From a checkpoint of a small image classifier: batches of 256.
Rows from block 3 of a small image classifier, named by matrix and row number. Rows with one number belong to one neuron. Each number is 128 + 32 x the weight over its row's rms, rounded and kept within 0 to 255. All counts start at 0. Numbers have three digits each.
After each neuron's rows are labels from the 100 images, of 14848, where the neuron reaches its highest value: "top examples" is what is common among them. Only what is clearly more common there than usual is listed. The data: abstract colour fields from 500 small random pattern networks.
# fc1: MLP up (model.blocks.3.mlp.fc1.weight, 1024x256), inputs 86-171
# fc2: MLP down (model.blocks.3.mlp.fc2.weight, 256x1024, transposed), outputs 86-171

fc1.472:103156054146155076047110109130150168171123109071142132100139067106109131160129139121089125156068088092096065083108102122147124142139143086117138126112142124139110159111110139135099160162041144069181105059170158111141150154158132093159163103081126047158076112
fc2.472:161133177109105154184156142136132090111132144170146108167123158175141138104115100102166130114183160167157170170113158149148145118113115162106100126152115140119128087147150108112163108096216126116112162212080137141114092074060112107099103129171165184162125138
top examples: fine detail

fc1.65:120100115123162099114121137120130135117121161130072164114138148144094102157110120109102117126156181108145157122076183105097203119069161157137131153123091134150239169038101125157109122091131087103150091067075144167121110111102157168123185143165103158079102087
fc2.65:092112138180121106133115104114171191143110125134167097106077157141128182179123169169115112114119140125129123142165135158192061152113126101121094107150168171129032112125161135158156071078136159141072184135141140101106152139187123126124104116089132147175123129
top examples: mostly red; smooth; mostly blue

fc1.213:140075158130143036133092167123103147125142114163131115155063128093070161087144104135110129145142132103173042113121137168144112151124111092100105100140159158137125188155177132119180114150072143123066068080159169169110099120110163112132117068168137124145155093
fc2.213:102133124108098213130170078134145107136080136110136127083186093135189098176104114121147138104121124141081188124164085128106158126151205168195146180096065143127129089109075156150115151094124104126162192158107055085126140137116078152105143184094146123129094144
top examples: mostly red

fc1.537:132166083131161063111132131155049178122126140167108197087114131110093124131110139120211112092164078155045113129068131093122155149101112111082141154132092123142180118124124122147101153115112177105153114110089158145144159108101184148112106091108135113177157139
fc2.537:103136173123113173160140150122135049160181140090200148134144104131129108166156129144045157118101161128143139135186072121125143148105175123149104135104184137087044128159110127134172139077159109112152141049155114139084163095060132137130107120112152148088111087
top examples: smooth; mostly green

fc1.120:116174092104119116088117153152134167122119128144120165149119068092098182162125097168221140144127174160114129113142160218158142140139103097090152132076081134130178095135116111146112099124153141098105111111177135060115104162132097142111140053092072181152081107
fc2.120:128145189128151155188151087114108060134137105138137122111134152142137117119116149086000148105155096096141141147086112132095112170098135150176118120167154058140136144154128119103104147122067120145140172149114119147138135050088146121150138184150178111123126136
top examples: mostly green

fc1.407:137199071111113187197116114127087091174183115063122107131151130156143073055100155169084183055075121221103160164146157124143167172141147179102157156127113111156143101056071110136103097158104137145203100105129107100152123097137134137124149130174145127073153115
fc2.407:154098167132154099103179123144131196135137155129131148145130112073115155150174153101154090130139134098129126097142165126120101082138110110209065158152149164124136147147199165116142165108201136097101121127109140126128110173165073118120126136082130150184100131
top examples: mostly green

fc1.369:123096117102124161131104161125163125117127122113077134121114105092117115182106138135066124121138148147097180125086084129136128152175125121112202140124127166125139094159091145118067127112132136138104120096145119116130139120122195104097137109116155059112122135
fc2.369:073145137176104108091130115118094159149135125163121114122098139131173155095126117131154121116171139089145063122131118087142143090064105124173074118077164108120130138105194147147144121187116153120130135124093145169099103170159120160144122118164154165134158112
top examples: mostly blue

fc1.379:130131155115102152055128185153085110248147089173139130146142099194127130081136136130101110111130144164177147145208135149063168110136151141144144070147127139142125146101191126120136154133093092066077109155122174143119101125173174122111131124088125173113141086
fc2.379:116136074112151070201115108074153132052136140123104133145136178109186160153150131119092126145108104105094097111088176129172112117138092119146137159156132144092118122151050119114130138152106124118154170127129056116145079113105148156108144161132125112133126139
top examples: mostly red

fc1.724:110164080131108162116102109068152053118112127142098127161117107178133120148120086097188077145110110159150124147150139080153116108108146121113127164189112105187146082158116144133148121055166104121165084120101112134089141107143156128153141132085153145161120112
fc2.724:150109149117121147170151136216143177118150127114171140073117182089127174090150168163058147087146115109146099108203143146098160117127093148175140098127115116144143158119116147133103099160064152107099140140175111088172109136126052159108113093179109101090145138
top examples: fine detail

fc1.628:093149081147126118127153172216154141171216123062109103087152095128077103125164070180127138106119131146143151201102157164129142160148140153164129130108151141149102127148159060145106105140151119134118133043094137094094192157114101123154161093082115097133106111
fc2.628:186131202073202120113099079121113115148062131155134139186098156120129172112105149063150177130124136127110142098119124108161081147147121066154134136142117081130118134096107141102134133121176104109149099138154172110115098143167166146113075152177159211140126156
top examples: mostly red

fc1.529:125124121117153124131161130145103116128154154124194162144131128131071137104138132178086152146106087163108158135084106115121112126084136118117129205163140118127152110134104171167164144098102142107071100133066073123182129115122117090126183106105121172086066114
fc2.529:155116129139107125127122147064152132153038138122099103088078082156127150117165134117187109116110159076122103143154116145144148145146125161108175086119155168155094108112124117104154109122183108143149140100149155118065127115143145139147102135113132087117166148
top examples: mostly blue

fc1.81:138174099134100076044127090131110121096181089114129115071146115135115125120101143197146140121126126122049143155160111027100122133083148105131150116078035205115102081147123168086148071157139095100129084127168123094096105143118119115111063185139137088160194132
fc2.81:138128120078124147162108099135133132112129167115153103164100102087054141119125113128121148152132146101115137162233132130140122201136107104131167153139131049156139128155184100143153145133032143108169180103151136141141165121136137093096104131120079118127115132
top examples: fine detail

fc1.474:184106116106094154161172159137149108159123116100118041112191157133167053135173154140100080156076139099075171132092178161086142099120126129143113137106131126137129114181067111139060144178092132129153129133162133092123136165114166173175147087117103125126124068
fc2.474:066143148166158127088091149115101163094128163110099156150126146078084179143090140055132100124163132141197124133191144111183125140124116110140087125151126130131143156138141100080157163070160153122163109091137118169201125121123161110057119169149109142108125162
top examples: mostly red

fc1.166:138126147150095138129120112093135125151113120130192048117110164149135089068123160091054099128112075102101174069099071151136123078089150145133116091111066102060095112085146122119156129114135134136135124066179113136170116097122081100110130172060138095117117118
fc2.166:182101110076100081080148069145075174119179128107132153167109185065126143118146129168121131120116092107144135140062118090150131128137138091108086148130146097065116140139113171151165117158123110182102144175126117133162134182085151086132124054130084153077152155
top examples: mostly green

fc1.141:168051165167123159155143157132105156151124082177192101117108096114116127153154105123088105117154165155128115110127087158161150150083116105127129158124136102104151096127057164132126132128116126148125126147064141160129097120130139089153089113097067069208091089
fc2.141:087123128127138145071134106139161071158130157138113118132192126151150148147121219106156171090092083136069111133132179130113081128191164168115112138117104114124109129116187099096127118143144159119152126115141097084141140159165145126112138167168139150114159151
top examples: mostly blue

fc1.170:075133100109171163147178116122082178134157134134141126134144099117134116139104165129132169137107108158101073098131223171095135147109176152158132092067136148108119133160104131091174081163109122102125144170128100059098095069183124125100067108155066115115168088
fc2.170:063147157066118138104139120068137113104132104158107149143158164121159126112148070114183129141146150132109141122125062138129163098179161136098133136183090137149141079113115104167107157140171140121159052145143182159150212158082183135152143146113173191122205141
top examples: smooth

fc1.737:148084151162168179166120091137139082126151125079133075127129130155101115137109167108031116107130110093149122168133112051060138135158137145167091132174169148173066188138147147103136102121090118117124149091122158188114140098089152129118093221130174158115191108
fc2.737:099133107124117055122142161114171148129144115135116155143149133153187109137134074150167109226104135146116146100133123145138142104145091079120153138104053179102131098091059097126080141144188149129102102119136125119142088171123148111140144061126087105138113128
top examples: mostly red; smooth; bright

fc1.155:106158095088124084156147077104089067142167127111106109100175138140130138121141117136101173142108090182141134178124090160140163080119091094166141193113132107185117157134155125120189069082126162132152143112127134121162161140105173104120104160103116094094159100
fc2.155:137122138151123156137126184128136210117088109131166111192113080120154150136093174092196094112127156080119159098160107129153107178134136166102114094149145161069122132118096102175069169192142106101123109119148143140091135162144131150166127138145138158157110145
top examples: fine detail

fc1.3:173099137113208104133128134131132126163168113079164108090100094112134112117117138137101137141126144120157201107124119164145103137085137095147138089126133145140177184118103122100097170134184120107119094109196168165144098154167204129098169129107107046175109129
fc2.3:120134135167093119137156117116108132139135132165104115156146130117068130095156133104133122124126105142167043116155146152130179137175129131144143137138130102099151111141147134125164054138049186102138147115056130108085081134114068094116080124115140170065174128
top examples: smooth

fc1.629:100126151087152110062150183121089163127083137199099123118174120110158158124197121110087093126175075126112126138119158149102121132161085146131171138130095149104138173093188118093038109122108095111100128104120120138098118137095139129127070130139093117116118136
fc2.629:154125102138110140229125137123115108134153139117184148129126127080060129128071101147123124164135111111146138125180159142122138188151121137168145128142139083124137136134117142134060132121057122139135124166160164134157140102114132146125170129117136111117163130
top examples: mostly red

fc1.72:110134151159133176075142152124113083124172115142120183114099134140127134096086156136173177105129119132096144122135079126167133128138153146117125156142142140109103126082165106156073109085069101139154130119094103111115126128160080173138120120148116155133145115
fc2.72:106129210171119104159106163118192097164088109119118128152153127097147070163119178089133177093117173140150046172151166076123093096122158148140145093074159085103128154151135101123153135152075131157077197164095091186134086091111151144140157141149064126139122176
top examples: smooth; bright; mostly red

fc1.621:124189155126129130244166176121132090087115146144145125073126184148154116103133145139145115175140208130074181188151170122152124112120139161158165159135046124170125120129084119099160094134140101184127101157160117115087102065120140132120127137144128174145155096
fc2.621:153103131098127145097129127143131156143122111156127137161119126120168111134181128161138168077118098127088104168080107102093089081072091096105098153110099153115077116170173171128175117115181122112121177154122133110127051173119118114131117158116082129104153098
top examples: mostly red

fc1.620:146149105110157130029163155158059173126154108120139119130103079139117124128164121145105167157115134132079103163157096077125096108064131099127147132101133115182105142119124132137106103230153180123106136123168124100132044155108163068097064158160093120131108078
fc2.620:113132131157120079188126141100162078133134131158114179118123112127182148144126141098119087107115114113146164096123187140116155142166181127109092154147135147086091126150100132109153143105118083230145117135084177125105149140150177161182194128096153173119119095
top examples: fine detail; mostly blue

fc1.406:102124133192195161181132125117143149149198119138171171139075116110090135098161115079154133141174107121097109129183100068103126148127155126118102146118115137096140120165088134149157115157133119076199139166172091095104087130131119054078160202146186138072149085
fc2.406:180111127057062105107168133106106102116058116130105118126143105103123115136097135156052102134121140137147140133119198134122170078103123157147142105120152164128140165119142147098101137140107163147130102096100149148130090156153139149188124091093075189102132152
top examples: mostly red

fc1.756:100073107121153135098165134161152131113066143117145105183088136086068169153118130105102115124107071175095111156149109149134191108173198116174103161164092173048166160105187181172128107134075180111171151098166182067100092161100164103111161144131119139146133136
fc2.756:157146084124110125124124078076163148132184117126112141076143153134159069116112159166139088113097150112166085108137120121118043084089063117137123126073145126173109118110046108119122148131228125097109152129129147182123163092113091171150079109116112120140129086
top examples: mostly green; smooth

fc1.525:193136114135145118123146110133066153127101137118108126201133112099158105059111120155141106079129074138143095196104160159108140115151117140130142098154138070116129148096099133166094117059087106105186049162105107124115128152120098214099191111056165193104160106
fc2.525:064111183103081122136149146127154104201072125165119141067172136100070107146150144139073166122125178154107162103170088137169135079078134121130132145130149157148132124154165039067125164135155096163105191086172099115181153116123103123147136142147103088134128112
top examples: mostly green; smooth

fc1.729:137206082122086140139167156068111146154136119138101121118168159134166076132123112134141125100111148149139121132105140206147163163131128139114112127111121122134158153084134107134103142076140061060117152066107186093162117102064164134164128085042099116119132158
fc2.729:131118146109078130095079138166061097155158116119123153189125052162125105070174156116151053236186097072140133164153166108088141134071135144138127135084132184135113076159139189113103126115138173177122103161143056148094087168143142125134103139142171090093120097
top examples: smooth; bright

fc1.597:127161172143118129073152138169100153210136071119113159127117085135136157127146126108139126128092155111120084161178157103124115148137056108146209162091139159126137143097119152128103163132127116057121115120157163126120107154153074160134143087103072111156079122
fc2.597:144092083117125101130114113123179107092118173167156118084134186124086093137122119149091144099161095143125176087107093149147132088105168125095073095163115103097116118162109142138155096125131108160144183107114107139140163110119152116132133165139144117138120123
top examples: fine detail

fc1.186:133118163131160135125160125169125163078119053130172138170106170110123133156137148080117135115085115113098142123144160116136151150126148150126137184126130097101153061096093076134106149140153118135149116091146104061080102134171137122139151122161108095121129095
fc2.186:075136102143139107113161078076128067211125121119111134125123140139152134145133138162141124107167116155149182122109108147110131079098127111159064113104086151133137146169098190066112156111120163124148140142115143164199156118138155126129117112119101161141109150
top examples: fine detail

fc1.235:156134122108186129128129157190137135119103142137157171110087122069107114134121156113122133097197131119107135151135126105089143115068140129194173116147109074140137098076151170123140115104074164145093169104123186088127127124144208146160179087123131161204114119
fc2.235:084155131184070176098136103114147113117133133102159116091188147155168127144125067142122163203084100130159113109124097142150169135147052132077148154110150131104087147201113083175089159114174100139150094102127144144103141080117096098103111164146145133100143109
top examples: smooth; mostly green

fc1.293:057136106132110144189156110115137096151160100129102149110105149158113160089103157100108083129122152063111152144143133136082117071185219134182154136140106151172205146105156138150168023115099120152073103155191153123100082113138095178123168130156162161113160163
fc2.293:145122099129149150113123170172135148065138130123115150148132104091118163085136150171139197099156154180074098112138086179172129129109111163016090089099196159174082088081098134129137185204201143131172157127099090113209101201127164100087124121150098097131115119
top examples: mostly green; bright

fc1.754:110034162041141092176180147136173116136154109148145118154147164193098129133112156146178110163102097121125156219115095186186156095118084138111114154121060125076135117155102133146128170092155125220093168156085153111139112127119105106108105135087090111119168159
fc2.754:112155111216086151117070106116087140154080174124132127047073083052147082120112116085120136116132169141144080109134151112147063106096151122116170111099166123124127137111106111168145089151087115120192131094192085115106139103126233129150149106172106080109095115
top examples: smooth; mostly blue

fc1.442:104218105145155149122113158119135115104152156173081055079086107141162092116101143137108067133168079089126174096134099130103134083114096135142163112160149126108126105066132118128188188127173130109179103096103070185084159075106126128141118157125145112175146122
fc2.442:157133096111096107148194111129094151120112091162184152142138126127135141115130109147106143099136116111115100117058171155144103130100143135166086116095119103104125128129086152138091120143136138132126135168158161096115104143100128127180137106088123111133152079
top examples: mostly red

fc1.497:129122067134119090173146139148111103104155153110126095177124136128136176108079151146107093101099167123151156128126163138106110175119123097079184132151228104158096121151137105122124079164160195160150069161108168076121092163175121074116161138150113135131116131
fc2.497:168116166136164178108134116128145138125070116123151145073137145126074140100153078117172097173115128156086147120124144146133152110109140126203072133153022132113197119101181125074152142073079136094110173108112093134130110119062069106147099123095132157093109114
top examples: mostly red

fc1.75:141167154112156161119147103136143137103144138068132129090168086087085123115117114100170185146120109153145154149114029101164138183079160084162186174104099127148161122119173123158115085081130132097090149083075154094152071157143070117081132137081139186135081099
fc2.75:160116137181142158145118181122087139193085097139131152159121203140143143141093161111137082129102129077142125104163159159146119096160115156111120083120156160162134132123066148119130095147102134141086151080183137145047140094159140149167130136095138073146179110
top examples: fine detail; mostly blue

fc1.667:146179094068148139140152141116068097111110113166132086103137177140093151130086093137165148108114177077118143150125156119098130134130091099095131115135156213053129103068160129108095149109126179084065180128140181122120166144134110107146142170110169146116084083
fc2.667:182106148158166085136123088126185162111085143151104163164111114172149117081143128125113141153108123151113136110118076137140093152131159143150102096137100121138165133123112089116114118133143007144154078143119115129134143141160131135151159084108119115122095106
top examples: mostly red; smooth

fc1.664:131119180154076112126084169098126076125129084151102128203125177139151122060119162161163115130175105134140142187084175146118123100132152186110097122144127131086125082138105163156141117138123181167102143158136146141133143150145111171092149119115161120099150072
fc2.664:125146071085141104145151110123127133138150162091158141054091101098089144203135074139121137200113121097112113119137196125136123148092148103123158121103109115143122127119170107068120130075128063136178120168134124115136165128184184113167145106128118118120092137
top examples: smooth; dark

fc1.672:172166110139143130105175137154143114097153103089109129219144151146161156159119035090084129154127086132123128117069133140140082124114137166131117097123068138142118161074134139108137095178100145088150136102109145125147107143145141129123039099136103195097082108
fc2.672:189106121131104080151072152147111145161085086119113137015071089145092115071169111210094120088143135127127103121161103150118138120160121142065139120086225124149147113154107172105081118117093150185128126186126128144110086126116111136098163164083134132168098152
top examples: mostly green

fc1.670:144093119095103181106147133123079087155107064119132093210094160118105069115075155126138161210119147126153140114166124139132101181132164109133140144165136104134185094127137076148102053202149144124112125099137174089101130090160088111166170130089136103139105120
fc2.670:065131115166131114118101120108187176121157152088140192193102069137109152135132121172112140129157148140111164116138104123140143083103129129104128145158154102168087121125151131140114168129103128138152149157097110181178150207122182121072140148166124136117143143
top examples: fine detail

fc1.273:149141117140117086115074158143088179142107139089162086133083142086137139136139139114105176090185140133101089156118164078097168134046086071104132114165135087122066122097122127132122127056119124149150118130122109137124159104141129101131152116135209180094186152
fc2.273:192129134083187109116126068111157100132161115145044134096187124166064138110141088116184114157065146154177142115112112086155087116124191190168077121107098135125190107121147122156147124154176096121055105127161142127132050137114104128134136149114141087153147113
top examples: smooth

fc1.340:113203153076100180185162139153123123122100141111099133130136128109140153115176108118125119140114139108124164180110138111159157100208090113145144110159111096117127123114054113124069103151102105124119177125095168101094142105123159111139194048122094140128107089
fc2.340:131125144192164096162107116136140081163083130143143117130116076117116132161045129152040129142130119159122127088131091117107128122047115179120110147112116187112175149102170121099139088097179128102121056170129114116174143160158128118129114162085127152167125139
top examples: mostly red

fc1.591:115127135116145156110149170128131104117104105159119140140157139144173114101126137165061139117099149138169062162114132151160113132113170176136126179135129048192090091067089095105075144166130161098113118110090171079104161136118132115131097079100112069167112115
fc2.591:124167148088084061135123111135152151143154108103147107098108114137143139180112178130116161119146109116080133136135125111132175119122054123139165128110137150063192136146105147146194090122071111112148113132121131129178110151085108109137118119128123164126146134
top examples: smooth

fc1.643:129151148147160131104120133125133000116105138169109095139147117132170103097166146121042132095156195092152170136085128120190086117102157192146221129134146121161078101071160112157140128135150179161114122123166110122138079123170109084141140136170158129140104145
fc2.643:168110098141142090122105169137135172125139133108108156135072105116080142162129097094199079193115063128101128123094115125107129109131130063114032115153104136080161128155061137105140147130081089160133140177123176154132103136138137181093115134144077198110127098
top examples: mostly red

fc1.535:112102171090057124131172126152171104161129086075138166104133100170068153138171154149157193145140139114139100105128152134168144181160157133159111090190070107093052182118135126127181114151102124087122224149111102115150117111061151097128155091134101125123126134
fc2.535:202128123143142162103107121127123159098162141114105112150074199132155078145116068089084134126114142171106165166131151147077113083185033111064141120158148120136180106136093095114137191144101216133105086148138127126137135125202159147134092122132136124099144140
top examples: mostly green

fc1.427:093147141125106111099102161108147164179148114143146107130144111151110101051156159167128150170173152108123134149078042167124129149144084178140177119123115124123075133111110130137162073121129122131194131106128116115138147128152147068108106104068163115108128148
fc2.427:170068118096113186104073094150114108091091102133152128112076172105143155133081081091082149107094099072127175143123161063137139081153105166122147139134090114158147123132163118147163126174167124106115108153108163186150087083111151169157120142135114107161118107
top examples: mostly green

fc1.736:148093101127081074078138136061116116173153141125154153151079169067117103139053140111131193132165112052137164112075137108082137135150117174113154151170177216148196149096088121117128087082087097163112139123060128131147089093124179175110183157115134092131217120
fc2.736:081141115120108140157142102138140153104115132119158142140158111199080124136211131128130106110110116185123034126187117137146128113101233098159118142113082084122045136076090154129138143141174123086113120159198133133108164151083070098145140133142111195113120122
top examples: smooth

fc1.298:092105180108172113130177156130135069109171162126106102174170168140098154150152127118143072138138143127178103123170074141115130122076108124129155150098084157132185133175172170150117112022091144080059143128187130139133161152095155075116113115136140213151173143
fc2.298:176154116095086134141025125112136221107121150131134129120107084145152036131094177130149136061121120134111181137113178133091120139122170130113114100188129137084113143092089092129131148219175121133136116136087150105121115117109083144119154112125133040120137118
top examples: mostly green

fc1.130:148054160120136134111144124122135135146125134149104113096117190115115111121172111105166154165140093215112083210145113116144142161138169107116143171121128189104139165152141127092102119080109158130099066153072094156150081079111107081167114145158127153056137142
fc2.130:113167157125134084136106128089143121154168173119147143106098155100140122101134159100116167149115120145111143159179100117156160156185151097109156152120134148113135159157116088112158113108131111134133118159148117157155156110122118131118138062138108175157130225
top examples: mostly red

fc1.52:143167164104118163092140121143138106102146143097132133148091137170187090156172136125110148087143151098106168140122091152126097144095140070154170095187180146160172113081115153094109083131089151141183096102124122110112122153108108081161153165143122071125110123
fc2.52:103102122166165125153134135104120165163133143148132139114157146077098128109125111117127130127174103159101103099193174120133143153140131147082071112133082089146070169149160111195135132131220108091117133157111113158157161140147117188104114088137172116135131135
top examples: fine detail

fc1.534:137127117137165105168117143168111136120134085147145124094124102128124134155167115083116131119113106076219122128165109113170211148088147197121125147201076111101139117138139105164078109140205092124065142098133120136119133118121116146177144160142135066140160112
fc2.534:151161114081122146059113094111086109117131122125087144069180136115134088093142136191131103164127099162093130138119113081160091074109148187161130140111113150128148175116151148127123140176111133113116143120133142121165163171162175057147075110168091207083162130
top examples: smooth; mostly green

fc1.253:126122129135058139202092161150166123104126190100090128067104162141140141176141080099141136095149151119128120111064137107142156094109108167137143092114055163133153179127122108146154119129094116117108109098110118079134072109050122174079106143171159135113129045
fc2.253:130139162116155139128132118120119164163074104106173092106128136139090145106093156157088108069140139185087116152192157129160128138152162108150163110182157144112146124142048170174126151181180095131073125069170118168122167070116138144177104067135131157167101168
top examples: mostly green

fc1.454:152058140118170132055078132091132157095111127117110162114216178171114119117123101145144104135147128133149164100139123028104137131119114167115163117092190166149135128105116133088112153170122134124113108097134115144104081079123136130126111167123096139056136142
fc2.454:092150185203155128226144173161157086135121078132162148141102071123129122109111127069105124160158150105138130176163124175072136149123075143144148170146123104164139136141129094132148120102133127045150144173154076081143189089153165184120162152156187190135089134
top examples: mostly red

fc1.562:127110113134134154123099112137117111119141088048127146178182098134062160083099109081156101074156101205131106120162124202132127159093130140127147094152107093128116190090178138126126151168118121153086143088130112123132139129099134073124090089152202143099133108
fc2.562:184145148208095163153144102135168123143161086127141121094078107096162104153127174100120138138180124072113140105070161110122115108184139125100122154101163115134145100193115155114091168158022139179188109145125144108110099142146157157113113127097049111126076112
top examples: mostly green; smooth

fc1.742:137112115106110125160142134109134157126205148152148146147099120117105104105099080131211199164152117103084112112144128135136081158087156136109162166113149082123068108091182127117045080111202136109098064145122125066119179131124163104168148133133173118122159140
fc2.742:140128188125077158119111129201146112108108139120139131097097139144132128130130149199111169102116135176131138129121098132104141129160114173159118118131136101125158173137105098124181114165111115151097151114167108165107140096140148116078114150135099155120130095
top examples: mostly green

fc1.87:177187178122173155040124145103117101076101127147132127095107076232142096108065089137177000134121101125162133114157147078124140099124072120109109137097135142100099132000077145100163100166127097114188141136194122133078174105125128118123100151188086120179210131
fc2.87:106090152105129127173100135123132190149088069094104138085119091134089151091127197126124102126105166114099117152132155155117149199167138137148137134110093107175114117085167150139115082152075138086096080131103130097123146168139135140113136102142111154089074122
top examples: mostly blue

fc1.214:129138115102063145095076171157151103067144134155122107117144135105131153090151091143126119129148111108153151145189088122091174108095097146159107121164151110128077084087151080137052120153105158087115134139162120114141118138146061192121106114106122101163128166
fc2.214:127131218127117143111147141140086103109123113150136122142106068178112061167093096147133157158170181136114109145133142144115137099173199112124154077169119091116069111134124141077125162128111144151119216165089125100148146120149113128103144104084131096102123134
top examples: smooth; mostly red

fc1.109:082124138162145197119124105138072137101103115150140132150142099122096100127112138095057147107145095065092198096074153149100077114087077147104109113167114082046100116171163097094142127155097104120130133108161151114108142109116172059097109251136139157084111139
fc2.109:135178105088134157100138138178133107137104081091146115130111129061077145182105076160194117097154074108092179057101170133135093194088113138150111064162124076035158135138133165123117157141083055128135091079163103092095196150135150138147143129133102151170139121
top examples: mostly green

fc1.341:165105143103171177118115122133152179101084158115121120117116145132100162103104125158051097104135104085142153136163191133101082061155092141084142171092073150124130118141222090148091037136181101160118163144133063121117110172110147146112083098117103127166161124
fc2.341:085164160141148065164121102152116052148199134132158102175100120165180042151108114085164159166173091130142119136064107140116179144096158060139148092124174117118060157094050194118161182132139087102149089106122115143106126096114100105120115092103167136077159117
top examples: smooth; mostly blue; dark

fc1.91:141127095147086144194124107126148090138109132133122142074157121134112090163189048085154126155090169141111165142158120106116119132135197093123190106122090137135061115164104104121174166112162173120096112138155133162145148129116136075116161126143132121136149118
fc2.91:103047126111149161121048133117143161082125157026085105169148162143156200135095110172231168144180144093091108116100092131138175149119077165121078122131110092174187128111124099179106151164118081157107135141116128118075130173133160139104086079112109141109120152
top examples: mostly green

fc1.546:206087111124141125203105104092140121117089129097067101076154101154089108171128171059140133113170184106113147164149170148122147132127132139151117125142106114120159075121173105113155115164067162140187101137099115138094069138118155139111130065135109115128114113
fc2.546:132112163105102151043135133146108123130165123141142121122119188088147151073134140126186117075092107197119109103123144102106096131136148113101124152130084154116012206119100130145124110101168143107037142104150070134124186137153149040132095166193143137108149112
top examples: smooth

fc1.504:141081133142152176108132143099115064155150166105168151140143150092100122112113051119161142088128053164096165154192125152164153140130115169134143180140176168151126100142126101127116167119098156111127136112156176134097146065118099087145109106099165157109090144
fc2.504:147124141120149153145099092145130187170117108152067129130134104133153152134203156110132077173125116089131161116097166070114161139138142102139112143068122092119152145099165162118103103120175142118131158131074092109154089189117163107095115108130132088120105135
top examples: mostly red

fc1.216:166117148087154143112073128152101128033034063067128148096113108139150079147155164123156075151153124113146069157126164174110118124184121146111103150135144129116168146064098118087153135105114110120172132146098159118165096136175060099123140137095098120103162134
fc2.216:127097140110139150130170161074113126167156125135145089129135152095095170156167084124110127102128102053132169140102093128153099106167080087134139127152156141148140089185145160187131160154060117099141133099192124136095147119086117184161122065140141124191074082
top examples: smooth; mostly green

fc1.647:140184054157104108068154140146139109124074151082096090078168116121143113144142127178071119117111157097155122147133178222137125104117159110115162181178122073221152128107152148120108120168120085169058117045094157099124149129152181088131125068125075104244127101
fc2.647:088107178076152146162082099124114156110163109140133151179149134116155137144139164076208121070130112133100095128092069101157174176159041113131116133106132138052160146121110158146179142148127164116170171196164105148151132125128061149128126145121160179102127155
top examples: smooth